From a checkpoint of a small image classifier.
Model: 7.59M parameters, 24-pixel images, arch mlp_mixer, activation swiglu, patch size [2, 2], layers 8, width 384.
Rows from block 4 of a small image classifier, named by matrix and row number. Rows with one number belong to one neuron. Each number is 500 + 40 x the weight over its row's rms, rounded and kept within 0 to 999. All counts start at 0. Numbers have three digits each.
After each neuron's rows are labels from the 100 images, of 14976, where the neuron reaches its largest size: "responds to" is what is common among them. Only what is clearly more common there than usual is listed. The data: scattered letters and digits in many colours.
# gate: MLP gate (model.blocks.4.mlp.gate.weight, 768x384), inputs 0-191
# fc1: MLP up (model.blocks.4.mlp.fc1.weight, 768x384), inputs 0-191
# fc2: MLP down (model.blocks.4.mlp.fc2.weight, 384x768, transposed), outputs 0-191

gate.535:527488418550484464544485506507486528517515521541419515523557441510505489492508535484447556498491466449477515450528550525470489532577550519551519496463530575496536542476513487554497509502454460499532451504552485541512398512449515468507480447562458540473442517483499451593484522487434556572461566511519533430498536492527515532562565496486521421361450570522564474539485563484524448520457426457484539530456447462464507495460518460455452510450495565484553507375515534527510545519484516495482515500532527454490531449545492572573501459527453489515544452461440489494499417537410455474
fc1.535:509426495510561423538546468543463509492522406507448525444480535506480459519555438489404517477505473507510551483476517512512524431572496518491518519499485550470588510550500488530427489461486497536453470468458525591528478439489565517543520455518549481498416502452519546506568492549530554562515480508455490486474502570538543475434445528469523475448467548459505547431516502514532500518433533504510550650498485444591576464459488517500506529543458551529497500454561535468481482508511434529447491485615553512506491466505558564503506434568461484527485463403447568514468509530434480547
fc2.535:539537535454578527533511529510451513566452569477569516495495524498493521418516479576516486483533459446463552543472488484447480516537491497487481525453521506516524481530484464470584499499450482501546443510475471438493537473518485522453558494462544467511442505462497482566481580496541471512482459442471475460494497501486458499535473448508529529495513438518489473522524471542541507502501469442515454467495498504510506530471394501479590468537486501503525446534463529551520490466576520575527526551475447521486508506513523530533565521488442490502561476508525503482472488463539556499
responds to: count: one

gate.170:481599491468491559454532459537476462505509493495482569484475439507533416490525509504494497476542550425534466534465454469480471427509475464531412454471522513573533449455464510557499491518485521495588540475543507510477497515463518571476509479503465530520524509406398506490524455485560441401486493544559545598464487456568518478445507475501500524436458410439486457518491480534497569503505543480498523486545491543439564530522579522527585491453508474495515442490505489558637510476492433598531551469468490500486495494460542470522516576473514532462480564492500545503490469464537544540
fc1.170:414454512535459433562488448449534541489486547501509556479495474468453542533558506427427531444506427466513504523386436484546469514452564513470517483562511503523495516505509567504509504504463422546500533536517510453516520574467513417548519503516476485535427442473516509439533450524461526502540555483489475496501423495455486568521546487437533498561520496511492515532520466495543473516445457452472479557482493527529535501578373472478491528500497444518510547452524472411439465481571534392447407523505530539528477539547484593440500527493513445503474473537541542510445499564569479432
fc2.170:533444481560508541544490497552519489518515595442553506526486436518464467496472513521497560463433440503484598559459528508486597523471484512474527538430468471506536527535475486524458506540461494476552512424470480416504514520492428507407448461531472520518497436546452448544473526458481493480592568523500485484452507521524572514478501474518549489541511491403486517519457415413444497504498515568536549425468536569522488520459464555531529542479489459469526510534576489469460493432475478476500555491525441432495524423480433515486523559538462533535401501548505520520471540532465506483
responds to: count: one

gate.391:521458572507484534434473475435532519555497510482453428499514492471398524555577520522487535480502468510506458462487529433479486492595500556543538436542498525478459497494459475456492473520467560524450500435522565489474475530522527516555477558400384434474484477462529495493480475512495438488490478489509505487499514456493425565464464505414510514435533469510475522525507465455536545537531482433500428501521533457492481498517531444503459483497530569494632445476551542619482467523544480514428470472506615549543500518520577579505517515487506428504449520523512512535426528505539457480
fc1.391:489586519462471540441504484511461525557534549529525463536583576473495427458465481453468479499524539477499496461569473488492482454512516486402517443470507573494456534505509530443462508556566493540504502519576504500533555598393483533442530534462485472554470474461472490521492508537543526469486552517501484481496537472508492504463495445547416518488468465460480546503418549484477609530563514462451489480581515530505439477499533577514440517496490546506558502510587590576528462423584494463523465464551518487597503505527499567534473572474506477512456551486510443547470524525518491530
fc2.391:501466497447530547493484485477531532523510543476588521450455542577539565488430543493502517478513510481542457594429517585552490486496564466491540507546548499526581479516524456514432523517475477517490580550511467446466465426541494401538483467488522559456484463483490477470549482492525452478513498555458525510509529518504531507524434529515456512430507474488489534522497530536529531466509474548475528455530538509519489485522541477496532524482564420474528498541483470442504527417482506519499611498479507454504478456426458450458565498539449523492454518561514444522524503497523505539
responds to: yellow

gate.444:477460486495542483512539528475529481469512517482543492518413464412505484473558503531528448452471503441487433516592538521511535528519449526552504453461532551518414469525508471509480519525432504477552503524489474474458489473510414476505517514499526494505507460599580531403459452493506482464489507482531434423480507549563529472535529481521495553474556481487433504503549541505537534476497531506531546489499522521518414488541470521501521475565481517457522463473517516515516516551553445462485524429553525462512524494440475528491489529453437410517525482503453454519486549490500499399
fc1.444:460532467506497535463545531450498554501563488489458539496448378483536494507491487474478492484467440533497506507441466478505534449534442497510500549475554533508498523511532525510534486503562511467471507458547513504569481484528507454408517478524488519476504485451567493509487488417506525501496443460497542476500513540460482501524496487477457483500492452541492518568509461493555440452509517480585444463443509536460467552504473566490552488556522515546542543437450458495612506497539488486460591563478509423565508413526534514507455433445552432506503497537434475551410450528437546529
fc2.444:564462399585495531520491483504506535494491520495437488547519540501516455573470536555498496400532454510465453519510437462530475477493534554520522534500540512508490500531430548488519465419477542517494498493486424502581542495538516554531504436541510484484512523514426436522488441499476482488463532541534501553487511485489513426444506526471520437491546515444532510441544549490463525484471502543473500440481544524562487506584545487534475565535425593566424546493521457479451475485455492537491477550524507534542451505524579447524514512472587558577474501502583485488463547452468517465
responds to: yellow

gate.660:533510516500526496475527529564448533478568507557575449470539500517505516530440481458480507474507479599478526525467536504528540449528495539494475507527507451527438490519496520494465496410490433493521566485488450579453484465584395518488469577495416485432542464523492510502464549519495502497512513500518504456446485495487514478462499513525508544526452514588526497455612461457497499503519447524508507527445538485534469525494512456447453523472484486509509490482415454496495533433576513473503489419495489489494448525523522438502469516460438474454461502505488446473474485587480466505
fc1.660:501461496504469484534502482532527500542482452483419515483547537581522502396501471436517457547470433445484469476446471555515572476514538480503467485426528490524540543492505483484517493541526490508393407522523487454516454478534491496465519432429489480570493548511463517524579515446510474491503479514492518515550542516494499432570506493492520432499527479513544493542500583412527537493443524538546506486480463483594514474569502511574492527501574476503464435485499527527441463479512511457471471555470547507529525497535503524507462455463512505518497465516548507485518546474499513553
fc2.660:493503431480517510480567534525550563492522451502469452554517459467474409528515514478501530443486465513474479450535484539489416526473463452437536519532555499536481501458482445538480558517418542589533523570567515525531517512545511585508464495468563493500529489518464405465486521488543479525579416515491470554515481469501423479489552549539497455474510456544501425455527545493567460545493498477467509527440549505468456468446530482536517476534533455484475472503526488503549496514459426516497463514621552573459531501533454388498473548500543515549529459455475541546479478584502494446
responds to: yellow

gate.68:521490400457519565561515495477606497458523461536447442517415571424472502600563471503513496500567553502493413477452414528482513512493590559538492476501435512503551454490507439487494456545491489460496391489514523493503487536477548588497481513465499458501504493496455479510516546495511425481471557465453510447478480556505480550452515564448509482412517461477470454523481516522514518524513503517506519493481424430563502532526618570503471460402475538505500470454483490494470469488535472546523495468446456556359491514442506475512507520569549541513500556490477457497481571488560475512
fc1.68:467472528571460539514518600534478560505488522519498549472468500541475481466471450569557461531552483508457495457530450536508435531567484447561484461468454564534447509498475478527507503507493547561461436485473504561487473464555588551469467478511482530490521410378504499470546564540508480535471519505508484531523470512507499508561558502505475525487524595544501508520531509574545512529399556528513482507476508462437541511484450524494505566487570464468537512508513498496493522494499455497526558526488449505486490527555530434503508426539508494529448468454524473472568548474543598578
fc2.68:430552496496473433511467504468444564450513475565484487530504433494531542473533522507444497361442523488477482485442523501502470425441497460560490462475525564526455494456507493552451544413493460473506556541478465500515513501510520490464479488488560534564504511515468441445561498477536528516482522486495485457569537567456479515533567589498507479478461505441524516553502458496503570514500460449454479582557527546526515485508470447519480537504528505507476468534540532478491500440506529501573552557527553556472501498523442530546536557446468464481479481519477471511500539528552470491
responds to: yellow

gate.144:417510529407466542477441447503470491489522503543510496483526467547439518477527519575515502448520561478491405437539495520554487504477535482477551543503522404516460494523505516546488473511509452555510483523504496530489480519493501575533461507565507491391519523439503468536493508522501454508449512522489441498517559477513486502517494504563454487536507498512522484483503454546433493520441420519505637485461407539516500552459481487471565427543528498491550550555608472488529595450483467535471610485477382461464430502491552416512496479523480512487514500472478487536506535511490514503
fc1.144:493484525519497459447482558520505521449494505467474488509481471468493478531498468498488467504440484468557528466536521539500489422471458578590435455496425528466489505499470479463521512456553509509526464488498529451479463451509562467399484413478515415584486548487475492466473535552476522517554496441511505556489472498453507521505536543520580507449510521523483497513411433491516517487537506428496417535550531464516549397518522510442483542522474443455474499434401497510580420525557430487543474503452587473520501492477521595533522557546456491539544536483483457454431462571488460500
fc2.144:496472439504475494499494477477457510486554474462507441503509531457471481425518394469453497470554504486538578430453509483571552488476508514506590484497505528465551480488525542470441539472554474473561465433430505515402491490541497513450570525404499553556508534500568470521496540487469482464476522476434501464518501517494478556548461474559502453532447525512494469492549519512513484522536550541537503471499476467489478505469485469482537540490571514522535496575538426525492577524507582503471516555486505565536528475493436514453551501439458494410506571509455546536499527491490465501
responds to: blue

gate.10:501501486525538535532502434541487456523487532543476504510501513490472512510530541488448524555516530495570522566452549491530461547500502480464423526532537554489502543457479524490500467527482587500520507445481532448470487490485534549479478516459473511469555499520464526458474485560493494485462424507450442561531534505448458511549500593499375451488499478522508411486467504600535531463469463443453469459472525451467475492505561476458477464535516509423462543581486517454441514568475433536545554507583547501513500529518488458471432570499520369468482462488511495495566514513485453523
fc1.10:439490550562579538502531491510512473511502579552464558576520550443487514472502491559463520480527504504535478508415519483488492512516488490414458543545560488419531543465464467518527530437476552498491537486469521531436495469454513503463455503493569565492472545558475560490505448489552523551456474492532441533548392525479465493464480572524477483512515519501468452471506472588555502505468482468502509485459527448425495492538605437501570450540505461410478544494487526496432475509448416532480519471569540479510532506463498483520488558503497529477534479540539495493506494452429502463
fc2.10:505510466530508498408429525510517467471604482495458530616451492483457506543530502529445506514508459486508541401509549470556474484477486526454464498489543490559461489490538439535482511480464493563495470480485495416525522522500439524471459545535492544519506558548535485498501440489459466445556461458473485467533452547453475524505513535469441491486491404501526487520503492457459501515494501526505530498463528524485591516506596480520579455561552517505499500539486513457486535569438424479535529504518528524504416550508478522522519441468464457473522479446512534468522474559480520457
responds to: white

gate.175:545475494505553518489448526493573455502464544565511494534523508483500553543569431499517484453511489520529526497470517562488503487564536529558487473527481444501521457474452436486537493536504461491502481493505543505435463478493483567546501545532547446513519508435517469547471473495461549546444494545520460451595457505477512487457546559514466506477484472471446473473553568511522486575549443504530525518515474495496404523509460523443495502488541513541445525496509491446511482543520443463501530535548525459429522484501526528542491474544516557488491508441465442441434473504475521492
fc1.175:507549562541538530487507541508465533557527513489467501445456544479490509389452568536491476507487455538487547577542510433555459527539482534519487550532459487479535534558518487446504446486508447496500564459521474511531456480437490520418479486460468488483492487569559490535472487464472492502509518559548503547448491540519551490563484525487427486438460491456492501524425480489490572544558477527494545470508536450434433555556502523472461501457490400454527499523510534452523461487490463578493500478431528569487468505485486517551332441448448538492549507480464493535530541512480444563
fc2.175:452474463418533489517453521487507526604490484474582549468558483517490481571562536493513564486562519451535486519608514449439530557446535434506522465490471486469488567548480439508419507426502564533482511477481532558511542495589467530487504524609473506495500460433481507435454472455504461531503506421548453443528430434467453500537442500482453445446474482488523471485487540512522520558446515562534574463444514475484599419536483502528484491496522502535519544507514497454485540458474581510553491495419447515548537474493536464446539419529542508560528501492535510523396504477539473512
responds to: blue; purple

gate.678:527436422477516503429537521526438499490492554564501496538472467566477562564488394540495501476532519561519512522489572518504516448572486444534521535523575466508410515524474457583506449533548521509491511558541502519470496481479465497441580469490534475449476474540479483494509461483539468547455539487477494581502488459535513480505487459396591507587447428494445505502456586484513442464499441484462467605499564447450524458575483481490458463469503419528510588514535511435457543461538520491517519480470542445472545504549423530515564479502457482484539474485464518501520517531476445428
fc1.678:446469477511512561525570484468461446478536468522491531478529491525405524534530459481552452432480508582477475463497585523481583469542479473576522528489568445488461509519549437470503426454507503468505487503557563491513502454445473482517523497429520523499437513540548512452502469497537471530437507495508555609550516475513530555499532494508589501499419482476465509484501524542446500406496506454473451533525529439510481518511458480496467481565481462522491605521491557504439498381502485489485538455471484468502502486624489519504508523454520490543526454492498463506449490603545530541
fc2.678:561563532500444504524436556528485519547474481482485493511537426455505484466533525453539498543478438501496419543521549458510479496435433508548469472451439536584537592467434534541580510495474562514493555493457499455434559508476521525552491482560533450465481540523464545488434526528480436521565493473461444472458547450469556597454468497478507519536538490520478485522505463509453544519461557533549413496487439575485554578528504479534469479488490489474518503575503423426492505496519342462533525485508533457548559462483487510514488526507528478462463500554530529499513434467448495581
responds to: yellow; orange